Rows from block 5 of the text encoder of a small contrastive audio-text model, named by matrix and row number. Rows with one number within an expert belong to one neuron, the router's apart. Each number is 128 + 24 x the weight over its row's rms, rounded and kept within 0 to 255. All counts start at 0.
Before each expert's rows are labels from the 100 texts, of 14848, where the router gives the expert most weight on average: "fires on" is the input token at the peak. Only what is clearly more common there than usual is listed. The data: drum patterns on synthesised drum kits. In brackets: how many of the 100.
# router: router (text_encoder.blocks.5.mlp.router.weight, 8x128, trained with AdamW), inputs 0-127
# up: expert up (text_encoder.blocks.5.mlp.up, 8x64x128), inputs 0-127
# down: expert down (text_encoder.blocks.5.mlp.down, 8x128x64, transposed), outputs 0-127

# expert 2
fires on: "cymbal" (47); "nova" (30)
router.2 [107 110 160 113 155 140 112 132 111 143 164 139 147 138  99 148 139 149  99 169 161 116 157  89 126  92  98 120 110 151 149 165 124 131 127  96 133 121 153 105 156 127  89 123 111 109 121 167  96 131 126 119 170  89 142 150  69 105 159 117  91 153 132  78 103 144 105  82  90 129 113 100 144 149 134 166 123 178 149 118 154 134 139 114 132 121 126 128 104 157 136  99 141 181 124 156 160 128 116 128 116 107 166  83 170 112 149 130 128 165  97 111 143 117 149 103 107 118 126 141 136 135 152 159 151 143 109 146]
up.5 [153 159  95 146  63 122 141 126 103 102 109 104 125 132 129 149  82 143 114 127 109 130 102  88 126 152 125 135 185 119 136 163 165 117 118 142 101 160 175  94 129 119 132 151 119 143 143 135 150 120 108 102 102 164 154  90 144 113 113 135 149 137 142 159 144 102 148 145 159 137 133 110  89 141 119 132 103 116 140 113 148 160 111 160 140 141 103 118  77 146 163 150 109 105 160 102 142 153 110 106  95 155 109 147 127 106 142 106 100  88 141  80 117 111 145 123 144 161 148  62 137 139 107 155 129 124 132 169]
down.5 [152 138 120 109  92 179 141 143 124 114 131  88 125 171  87 122 146 171 143 158 123 143 118 102 158 130  92 120 142 115  91 163  94 127 177  92 136 133 164 133 124 141 124 176 151 134 117 150 147 136 115 142  82 160 118 157 109 119 179 155 137 127 101 130 116 135 111 140 138 105 123 115  81 147 123  95  96 155 135 109 152 129  90 135 162 163  92 102 101 137  83 152 129 109 110 143 148 141 149 138 140 181 127 116 174 119 139 138 162 147 105 131 110 105 183 122 145 122 139 107 112 133 114  95 125 115 107 142]
up.6 [133 166 132  95 151 116  93 148  97 130 103 148 111 108 119  90 143  82 147 108 121 126 120 135 100 144 173 142 179 128 112 115 132 146 133 124 102 100 119 166 124 119 103 122  98 148 108 139 161 134 100 133  96 122 105 121 173 130 108 109 140 119 172 135 156  93 160 183 147 143 114 155  86  97 135 120 159 104  84 141  98 116 106 155  97 107 143 129 159 120 139 135 114 119 106  91 123  80 111 102 175 155 111 145 125 115 150  87  87 119 156 168 142 131 113 139 147 125 141 109 100 122  72 129 119 132 118 106]
down.6 [120 120 103 150 136 123  85 141  94 142 130 107 123 114 150 109  92 108  84  92  68 114 163 146 118 140 118 122 117 102 165 116 133 125 169 135 126 143  85 112 137 108  88 128 117 116 121  75 154 102 180 136  68 137  93 145 147 135 145 143 109 136 127 130 134  80 123 131  95 104 119 132 141 108 126 102 130  89 163 179 173 137 127 114 136 126 142 123 165  96 121 148 120 104 115 171 115 159 119 158 148 153 155 169 132 132 160 155 138 105 102 161 137 133 154 127 123 133 151 106 148 136 125 148  87 148 118  96]

# expert 3
fires on: "snare" (54); "closed" (24); "shaker" (22)
router.3 [133 125 178 145 120 131 132 150 103 129 110 172 126  93 150 142 136 159 138 124  85 113 140 130 141  89  98 145 137  81  98  88 109  90 135 127 140 139  99 134  74 179 144 149 151  87 106 136 102 121 185 136 120 120 132 113 149 130 116 135 130 107  96 126 149 172 131 150 137 133 120 119 105 112 129  87 128 157 124 183 131 160 131 155 126 132 138 137 132 153 162 165 145 124 110 141 105 135 146 161 101 121 125 170 104 162 119 155 126  61 137 170  93 137 134 109  99 171 124 109 122 139 130 114 116 109 166 128]
up.5 [111 127 133 181 165 127 121 175  83 116  91 140 111 127 102 146 190 117  78 117 150 101 163 143 106 139 144  94 107 107  99 160  87 129 169 142 101 139 136 136 136 115 142 146 147 134 146  90  73  90 151 119 119  99 120 132 113 112 106 130 124 118 157  84 140 117 144 136 167 113 127 146 154 124  98 157 120 116 141 132  86 151 167 104 126 121 123 155 130 101 146 163 146  88 110  96 126  99 107 130 147 116 136 129 146 141 157 116 148 135 104 153 139 147 163 134 116 135 102 182 143  96 155 111 104 114 116 107]
down.5 [121 143 120 155 145 128  85 126 149 133 112 117  72 125 130 117 118 110 143 139 181 109 115 112 107 118 147 108 132 115  95 142 106 118 115 104 134 152 136 149 154 150 115  90 140 110  72  61 132 101 113 143 110 105  90  82 109 137 127 143 107  93 111 139 112 132 140 113 141 131 127 169 127 110  90 135 141 162 149 147 112 113 149  64 129 122 138 107 114 123 131 156 110  93 126 123 173 115 128 149 111 120 108 110 102 100 133 125 143 157 135 176 142  84  86 155 161 130  90 134 159 146 121  68 128 170 118 145]
up.6 [154 113 137 121 118 143 165 131 106 133 160 110 123 164 125 175 134 137 127 139 135 173 109  79 162 102 151 115 138 127 124 180 125 162 134 128 131 110 175 133 114  92  85 140 104 132 129 112 139 150  94 130 125 160 153 172 140 115  71  80 148 174  77 113 129 114 116  95 125 124 123 150 124  75  81 140 132 100 120 135 132 136  94 113 117 148 167 126 124 136 121 134 146 148 168 151 106 106 166 155 115 115 146 119 110 112 128 122 144 138  75 130  94 176 145 129 153 101 164 127 128 148 156 109 131 122 126 144]
down.6 [126 133 104 119 116 169 118  87 141 125 137 126 146 124 143 180 164  88 125 110  97 127 151 185 138 161  97  78 129 131  97 113 129 135  98 145 192 143  96 129 147 132 161 106 100 159  95 126 128 111 139 179 113 154 126 158 142 124 146  98 126 126 112 178 105 192 112  87 137 149 120 104 115 165 101 146 118 117 136 115 117 144 158 138 158 111 133 127 140  86 124 140 144 140 144 151 107 109  92 124 115 158 125 171 110 133  93 133 113 101 126 121 149 120  97 184 144 122 155 124 131 131  92 144 124 147 135 120]

# expert 7
fires on: "drop" (54); "rock" (23); "shuffle" (9); "one" (7)
router.7 [173 141 121 124 164 133 120 127 136 127 138 111 101 162 132 117 175  85  86 107 104 169  73 128 131 172 127 123 132 135 112 181 141 128 106 161 131  95 107 122 164 103 119 115  91 131 122  90 175 149 146 113  93 155 118  84 145 144 112 107 146 129 131 143 114 118 170 113 151 165 148 165 165 142 141 145 166 105 164 103 146 153 155 144 143 155 115 151 174 100 134 118 121  90 121 126 118  91 138 154 184 130 124 117 108 137 126  99 110 166 126 123 140 114 141 138 149 114 112 161 135 122 124 158 120 111 112 153]
up.17 [115 106 153 154 140 119 141 136 115 161 139  94  91  92 138  75 183 129 145 117 139 118 128 143 136 150  94 123 120 124 146 128 152 151  82 129 154 139 157 121 141 182 140  88 138 142 148 109 153 159 149  96 128 135 161 125 146 100 123  93 134 108 135 122 125 125 142 136  96 159 155 140 157 107 136 132 181 115 122 158 128 123 142 116 104 164 135 141 175 110 115 137 129  99 107 109 134  86 123 142 143  89 131 127  45 166 146  87 100 121 117  78 139 119 116 167 140 135 116 125  82 114 118 113 137 117  89 122]
down.17 [107 113 136 107 154 145 104 109 177 138 105 149 125  92 107  94 106  96 105 102 149 145  93 149 109 124  97 145 178 110 100 126  80 156 174 134 132  90 118 135 146 193 133 147 103 176 169 144 111 141 115  97 119 129 165 130 113 144 112 121 122 137 114 149 149 140 114 127 136 142 125 118 126 100 139 124 130  81 125 125 125 133 151 150 108 118 113 168 147 103 151 112 109 136 112 145 108 109 111 101 118 154  72 145 153 180  97 177 101 156 151 101 158 124 152 134 119 110 127 102 124 136 130 163 148  79 136 130]
up.18 [148 149 144 114 123 136 115 184 167 119 159 163 157 151 133 101 115 115 119  98 125 114 116 152 173 143  97 131 121 150  81 155 132 174 151 138 119 101 141 143  98 111 151 125 106 178  94 121 165 119 129  96  91 154 145  98 183 136 112 113 172 148 137 132 148 107 156 152 127 138 131 145  87  94 142 163 113  97 157 138 113 173 140 153 154 137 133 122 131 104 139 124 165 150 146 143 137 115 122 133 180 112 164 114 107 129 103 133 128 118 103 136 148 142  97 139 116 123 142 163 101 141  82 176 116 109 151 151]
down.18 [129  49 126 106 182 102 114  84 121 148 151  78 117 114 109 162 141 139 126 125 143 138 124 104 113 132 162 107 149 114 166 130 198  82 129 104 112 120 134 143 157 125  85 102 131 125 125 122 146 121 156 143 166 113 140 129 192 165 136 105 120 116  87 127 126 122 144 111 129 120 133 117 141 108 151 132 143  95 150 112 114 118 134 113 135 119 145  86 146  79 152 112 148 121 115  73 142 135 129 116  91 115 118 136 150 110 138 112  99 193 135 152  93 130 122 131 138 130 120 104 129 137  99 108 131 168 131 143]

# expert 0
fires on: "open" (100)
router.0 [124 103 120 100 125  91 120 123 133 163 122 132 149 131 139 117 111  91 158 143 137  86 129 143 125 122 161 121 105 131 138 179  84  88 102 125  96 146 136 139 173 124  84 111 181 121 119 123 137 101 103  88 139 158 128 159 126 160 120 130 112 140 106  96 115  97 146 145 148  69 149 126  94 147 101 136 124 106 180 119 123 114 144 149 114 132 167 136  87 128 106 167 130 124 138 103  83 114 131  80 132 148  98 152 144  85 144  78 142 132 168 147 124 107 122 127 175 139 155 149 115 105 119 121 150 102 109 132]
up.5 [ 91 122 174 116 123 104 119 136 103 160  93 181 133 133 176 129 123 122 173 123 141  78 168 141 148  59 127  83  92  90 156 124  98 117 147 147 125 126 133 146 100 172 132  98 159  95 152 154  96 117 140 151 150 144 162 137 152 136 122 176  99 117 112 118  82 139 123 124 137 120 144 124 106 116 133  94 118 125 146 152 110 122 104 134 114 138 123 126 105 113 156 150 175 148 130 152 115 136 185 123  88 124  90 136 151 123 137 125 157 103 141 142 122 116 124 165 132 148 108 127  99 144 135 123 121 119 164  96]
down.5 [ 88 106  88 103 114  74 131 134 123 113 113 144 139 158  82 176  97  90 134 161 114 162 143 128 153 146 164 158 108 130 134 162 140 117 149 123 118 121 110 131 158 127 127 138 136 117 163 180 123 148 154 104 136 107 154 181 117 141 159 108 104 108 145 141 156 133 137 134  78 131 120 107 144 145 129 155 172 140 121  88  92 100 140 105 124 138 161 126 104  89 100 153 134  74 146 114 135 107 136 130 122 101 135 129 148 144 137 153  82 126 140 115 149 117 154 103  94  99 132 144 165 122 164  93 152  96 109 133]
up.6 [139 134 159 159 124 171 124 138 129 116 130 110 148 140 119 128 107 147 122 159 137 152  98 128 156 145 123 172 205  97  91 122 140 148 180  93 110 110 123  87 108 126 118 123 136  98 148 165 164 141 100 179 146 121  96  88  68 160 117 132 158 123 127 131 134 115 127  98 160 119 147 108 143 117 118 132 135 124 109 138 143 138 121 132 158 114  92 135 136  90 153 168 144 132 106 130 157 137 151 120 141 142 126 117 135 122  88  87  71 174 113 109 153 161 169 111 133 128 125 113  99 127  91 146 110 152 139 130]
down.6 [126 110 126 145  96 162 149 131 153 138 152  98 101 150  94  96 173  99 104 115  90 142 116 113 112 121  82  96 115  91  88 144 184 115 159  94 141 124 120 138 140 143 137 129 103 152 111  85 101 143 122 148 164 117 116 105 142 110 118 126 131 120 144 116 112 170 127  99 145 118 147 137 151  75 111 146 122 102 148 138  91 141 149 119 142 142 134 100 154 121 119 104 129 117 144 103 134 136 158 177 171 135 136 153  85  99 121 154 130 108  79 142 128 151 132 168 161 122 113 126 139 107 147  67 146 113  80 123]

# expert 4
fires on: "quiet" (81); "muffled" (13)
router.4 [ 71 113  77 105  94 155 158 144 123 142 174 129 100 136 121 113 102 154 150 100 170  85 115 172 130 147 130 156  98 132 184  92 136 177 110 121  86 156 133 160 131  99 182 132 108 142 127 158 140 124 104 138 120 125 134 155 165 140 165 112 156 139 156 138 119 109 109 171 153 102 125 117 153 114 155 146 130 140  96 107 118  73 145 119 123  99 147 128 119 122 125 128 139 132 163 126 126 124 130 136 126 129 145 104 100 134  96 118 139 116 150 109 183 164 106 159 145  88 132 142 129 129 103 118 121 152 145 140]
up.17 [144  92 118 125 124  81 102 128 107 123 113  91 116  92 102 128 155 141 150 117 127 117 138 128 153 150 115 125 107  84 170 179 119 128 152 197 145 134 150 171 179 154 125 163  88 125 110 161 127 144 110 104  89 135 132 145 146 129 144 126  89 107 100 120 153 147 119 118 112 106 132  83 169 108  86 104 135 156  92 112  96 134 121 128 153 121 128  97 104 105 138 116 107 108 124 113 162 130 124 121 133 124 150 155  96 164 132 166 138 160 138  81 166 103 140 139 134 101 113 175 127 117 153 149 122 135 149 110]
down.17 [118 139  80 152 135 127 141 120 138 155 125 119 114 131 116 150 116 136 135 103  89 127 143 130 103 151  81 116 135  85 105  84 114 123 168 121 116 141 119 138 151 129 132 119  80 134 144 114 131 129 127 166 141 122 116 122 151 145 166 124 128 123 168 167 162 118 110 135  94 146 146 102 162 108 117 121 135 114 131 113  66 137  99 119 128 142 125  69 131 160 134  84 131  77 146 110 138 103 168 178 147 107 142 123 102 160  79 197 143 117 127 124 157 145 125 108 113  91 110 129 151 160 129 154 112 175 145 113]
up.18 [ 94 121 114 125  93 156 130 127 105 121  91 121 111 146 144 123 120 158 145 147 145 119 121 128 104 115 140  95 137 145 144  97 159 151 158  86  93 167 136 111 156 103 147 136 124 185 149 134 102 147 121 145 111 111 169  92  84 114 138 152 155 129 167 107 132 135 131 160 174 158 115 153 111 110 154 132 104 106 142  93  95 109 143 120  89 102 144 125 129 167 155 141 134  96 159 110  88  97 103 105 126  93 141  99 133 134  95 114 145 101 122 101 115 154 122 151  83  84 143 128 115 113  89  82 171 116 140 131]
down.18 [138 125 142 136 133 151 180 127 103 119 115 150 172 150 159  98 145 122 140  87 150 102 135  98 157 165 110 112 112 118 160 108 131 155 149 120 124 133 150 111 137  96 158 100 153 139 141 144 118 161 126 152 154 140 124  95 113  96 131 123 146 161 205 158 118 150 100 146 184 154 156 149 116  76 141 166 127 137 120 119  86 149 137 107 108 129 149 119 140 139 126 142 127 123 138 142 125 119 105 163 174 136 113 126 163 113 103 148 148  66 158 123 123 158 113  97  76 122 115 165 130 154 116 100 131 113 113 141]

# expert 5
fires on: "thin" (54); "mains" (33); "in" (13)
router.5 [148 154 115 162 165 129 144 120 123  99 109 110 137  83 141  87  75 137 145 151 160 134 136 112 122 120 141 132 167 115 146 126 121 120 108  74 164 130 104  89 116 117 126 123 122  97 119 111 184 145 133 108 119  79 109 120 146 127 137 168  91 152 161 157 146  88 142 149 100 112 106 110 122 122 126 110  92 103  96  84 141  97 133  93 118 121 138 105 151  89 107 143 145 101  82 158 122 151 125  93 142 150  99 163  83 119 138  93 134 124 105 134 161 104 140 119 154 115 114 127 138 124 150 140 171 128  87 113]
up.17 [159 156  87 124 141 106 131  88 108 167 117 117 124 147 154 101 109 132 137 146 165 158 173 100 142  84 157 115 153  78 130 142 118 162 148 137 116  86 109 146  91  97 111 123 128  90 102 110 127 174 137 117 147 113 140 130 152 115 179 177 120 125 149 126 150  84 116  99 119 108 162 114 130 131 128  95  96 106 153 107 102 147 126  92 102 153 130  96 136 136 163 144 143  98 102 123 164 157 145 139 151 122 141 137 128 158 134 155 167 146  97 142 127  82 157 102 110 129 155 121 114 145 137 127 151 166 136  97]
down.17 [112 160 145  94 167 130 124  94  87 146  82 113  92 146 177 121 142 125 168 106 169 162 170  76 137 132 179 102 100  87 138 166 100 149 134 128  72 138 129 121 115 139 132 141 109  95 126 140 169 123 129 126 141 136 122 142 158 142 115 118 149 116 136 148 179 125 138 133 155 142 136 119 125  96 139 124  93 107 135 129 119  93 125 109 115 167 153  92 154 103 144 113 131 132 105 125 174  96 165 145  95 124 125 136 136 159 127 171 191 145 134 126 103 132 136 116 128 109 132 122 104 113 152 128 135 166 122 137]
up.18 [ 99 134 168 134 110 142 147 121 159 129 149 163 170 151 150 162 150 123 133 138 144 160  83 160 127 129 120 130 150 138 114 143 115 127  96 112 172 161 159  92 173 127 176 120 105 162  99 145 106 132 112 113 108 154  97 116 116  90 109 115  83 104 157 165 116 126 117 147  91 139  93 158  81 150  94 113 117 174 102 134 127 108 170 170 149 130 138 169 144 111 134 119 163 171 103 174 125 123 118 123 127 141 109 133 121 120 147 117 120 139 145 149 166 129 118 137 105  92  95 138 107 135 135 120 149 103 128 164]
down.18 [120 128 125 147 127 151 132 157 113 110  66 182 158  94 145 101 127 134 156 108 130 135 126 124 156 128 100 150 176 106 129 129 131 110 112 162 106 131  89 124 168 112 144 141 132 162 142 123 134 119 160  95 105 125 148  82 143 119 125 114 111 155 106 176 159 146  69 104 148 143 159 151 140 127 116 109 101  94 123 152  99 122 143 157 124 136 130 146 136 117 133 118 163 151 107 138 140 127 121  90 128 133 122 135 121 123 134 168 136 125 174 126 169  85  66 146 148  93 157  82  93  97 105 142 143 143 137 163]

# expert 6
fires on: "bpm" (39); "110" (11); "108" (9); "115" (8)
router.6 [152 111 105 145 115 137 135 134 145 140 151 139 153 116 138 107 106  93 107 153 103 111 127 153 137 110 147 133 110 135 112 125 147 107  95 123 131 151 122 107 120  96  96 116 121 126 146 140 151  95 119 148 146  73 112 147 133 153 129 110 154 165 125 110 125 112 127 102 126  87 141 113 133 123 124 137 124  83 176 102 174 142 133 126 160  61 126  92 137 117  61 157  97 131  92 136 132 130 138  85 124 137 105  95  99 107 120 106 121 104  96 117 162 132 143 146 212 126 141  98 114 106 131 123  68 112 108  95]
up.17 [ 86 137  97  65 163 176 110 162 115 123 141 106 162 126 164 127 137 118 138  97 160 132 122 135  93 132 140 139 191 149 142 143  82  99  77 131 119 148 123 140 137 132 170 148 124 110 104 162 142 181 159 116 120 141 144 145 106 139 108 140 104 141 141 104 131 114 129 158 146 136 132 114 143  98 144 105 128  97 135 110 114  78 117 179  84 135 127 111  93 131 127 143 117 101 142 131 130 124 156 103 129 124 152 150 148 156 138  84 172  98 112 127 126 108 159  99 135 147 104  93 155 104 167 144 124 101 120 126]
down.17 [139 118 135 139 106 133 164 118 144 157 154 121 184 148 108 146 132 102 102 108 153 109  88 113 128 157  84  84 111 131 140 136 156  92 164 111 148 151 143 123 144  99 134 102 116 149 147 121 135 168 105 141 126 113 205 139 102 124 149 154 152 126 136  89 138 141 119 126 148 123 133 125 157 101 116  99 175 152 106 150 174 136  92 132 123 148  67 140  89 138 115  97 165 117 155 123 127  87 147 128 136 151 151 138 120 132  84 131  89 106 129 132 157 166 133 133 139 127 110 117 122 137 156 164 109  90 152 151]
up.18 [ 84 136  83 111 129 168 156 145 102 127 135 128 106  91 129 117 123 170 114 171 138 141 103 129 135 153 130 109 108 164 169 172 147 136  82 163 143 175  87 128 143 103 147 123 126 144 120 100  92 130 140 174 120 115 121 109 111 130 129  72  65  74 159 140 128 134 103 163  98 164 148 122 104 127 119 139 126  79 115 110 116 112 143 114  92  93 117 126 120 101 108 157 116 141 119 113  88 119 101 155 151 141 108 131 123 133  95 129 133 157 133 117 146 109 126 125 135 107 132 103 139  90 115  90 154 105 134 113]
down.18 [129 120 115 156 109 106 136 171 154 115 144  76 136 145 114 128 137 121 105 116  89 121 146 152 126 106 117 111 144 147 134  93 159 127 157 113 149 141 134 107 149 127  97 125 117 160  80 128 211 134 115 125 128 128 140 160 151 170 120 133 117 149 117 115 129 121 136 133 168  83 126 146 180 109 104 130 123 126 109  99 136 108 178 116 144 154 175 129 148 138 131 108 140 119 125 119 144 178 142 117 137 106 170 148 136 109 106 142  95  92  88 133  75 137  98 164 135  94 125 129 156 111  98 132 156 168  83 129]

# expert 1
fires on: "noise" (79); "rumble" (8)
router.1 [112 121  94 163  93 134  99 110 178  92 104  86 137 121 112 123 132 126 157 153 114 162 149 154 102 163 132 115 169 129 133  83 159 143 179 164 124 112 155 136 137 134 101 135 130 181 152 108  96 100  87 158 167 151 134 128 103 113 119 137 162 119 127 167 120 103 144  96 114 125 144 143 120  97 122  64 128 111  77 150  87 104  78 122 130 152 100 118 113 114 101 112 108 136 158 105 144 153 146 140 114 143 120 130 143 125 140 140 129 146 138 147 102 139 150 165 115 140 137  77 153 141 131 112 112 132 121 120]
up.5 [113 114  84 157 122 127 107 116 147  83 121 116 109  91  91 145 104 160 154 147 127 114 115 136  93 160  97 122 136 119 129 112 159  99 121 166 175 157 100 103 131 132  89 179 107 146 119 100 101 129 107 153 133 139 140 106 131 119 145 130  82  98 108 158 126 107 174 126 145 133 119 152 117 101 112  80 165 115 111 119 118  96 107 131 140 146 156 171 148 128 137  92  91 158 129 150 116 100  93 119 115 120 125 118 159 133 105 104 150 120 168  71 112 102 144 171 117 131 157 111 138 145 128  70 129 110 124 129]
down.5 [138 166 117 143 103 149 114 139 106 128  89  99 105 121 100 121 112  97 147 146 128 189 145  89 136 140  92 102 180 125 129 143 155 138 159 113 130 145 157 140 129 164 122 183  80 181 121 115 154 137 133 148 118 126 149 100 127 133 119 101 142 170 139 125 121 103  75  98 107 140 147 130 137 107  82  85 123 105 131 110  95 115  99 116  97 112 175 124 121 131 153  73 103 123 145 114 115 125 127  95  94 106 127 115 151 134 101 143 133 113 149 135 129 108 101 127  90 127  93  75 137 125 115  95 150 133 142 132]
up.6 [126 108 134 126 137 135  74 130 137 121 135 118  89  92  97 133 102 149 155 155 109  96 125 162 100 110 135 114 102 157 149  92 121 105 143 136 164 161 111 134 114 128 128 132 107 123 118 129  70 105 150 139 144 102 157  89 156 136 143 120 110  95  88 136 151 138 171 111 101 147 118 150 107 130 137 126 126 133 129  93  93  90 121 160 148 136 158 159 108 146 197 125 117 156 115 161 102  88 104 138 112 136 128 137 177 189 130 115 119 134 153 114  96 143 139 172 117 119 137 110 124 138 144  70 133 158 155 140]
down.6 [126 126  96 128 129 131 148 112 173 127 125 143 148 137 135 118  51 102 114 151 125 135 112 166 148 124  91 125 162 102 158 129 118 138 127 166 107 157 102 118 158 121 130 165 105 155 161  94 167 108 114 166 102 166 130 157 163 148 160 167 153 115 132 117 133 107 149 135 117 153 151  92 154 134 115 140 143 146 123  84 111  75 147 112 109 147 110 141 110 131  94 154 141 108 103  90 130 157 128 102 118  96 132 123 145 118 145 166 121  83 173 170 141 110 115 154  86 143 144 157 115 118 141  94 146 118 126 148]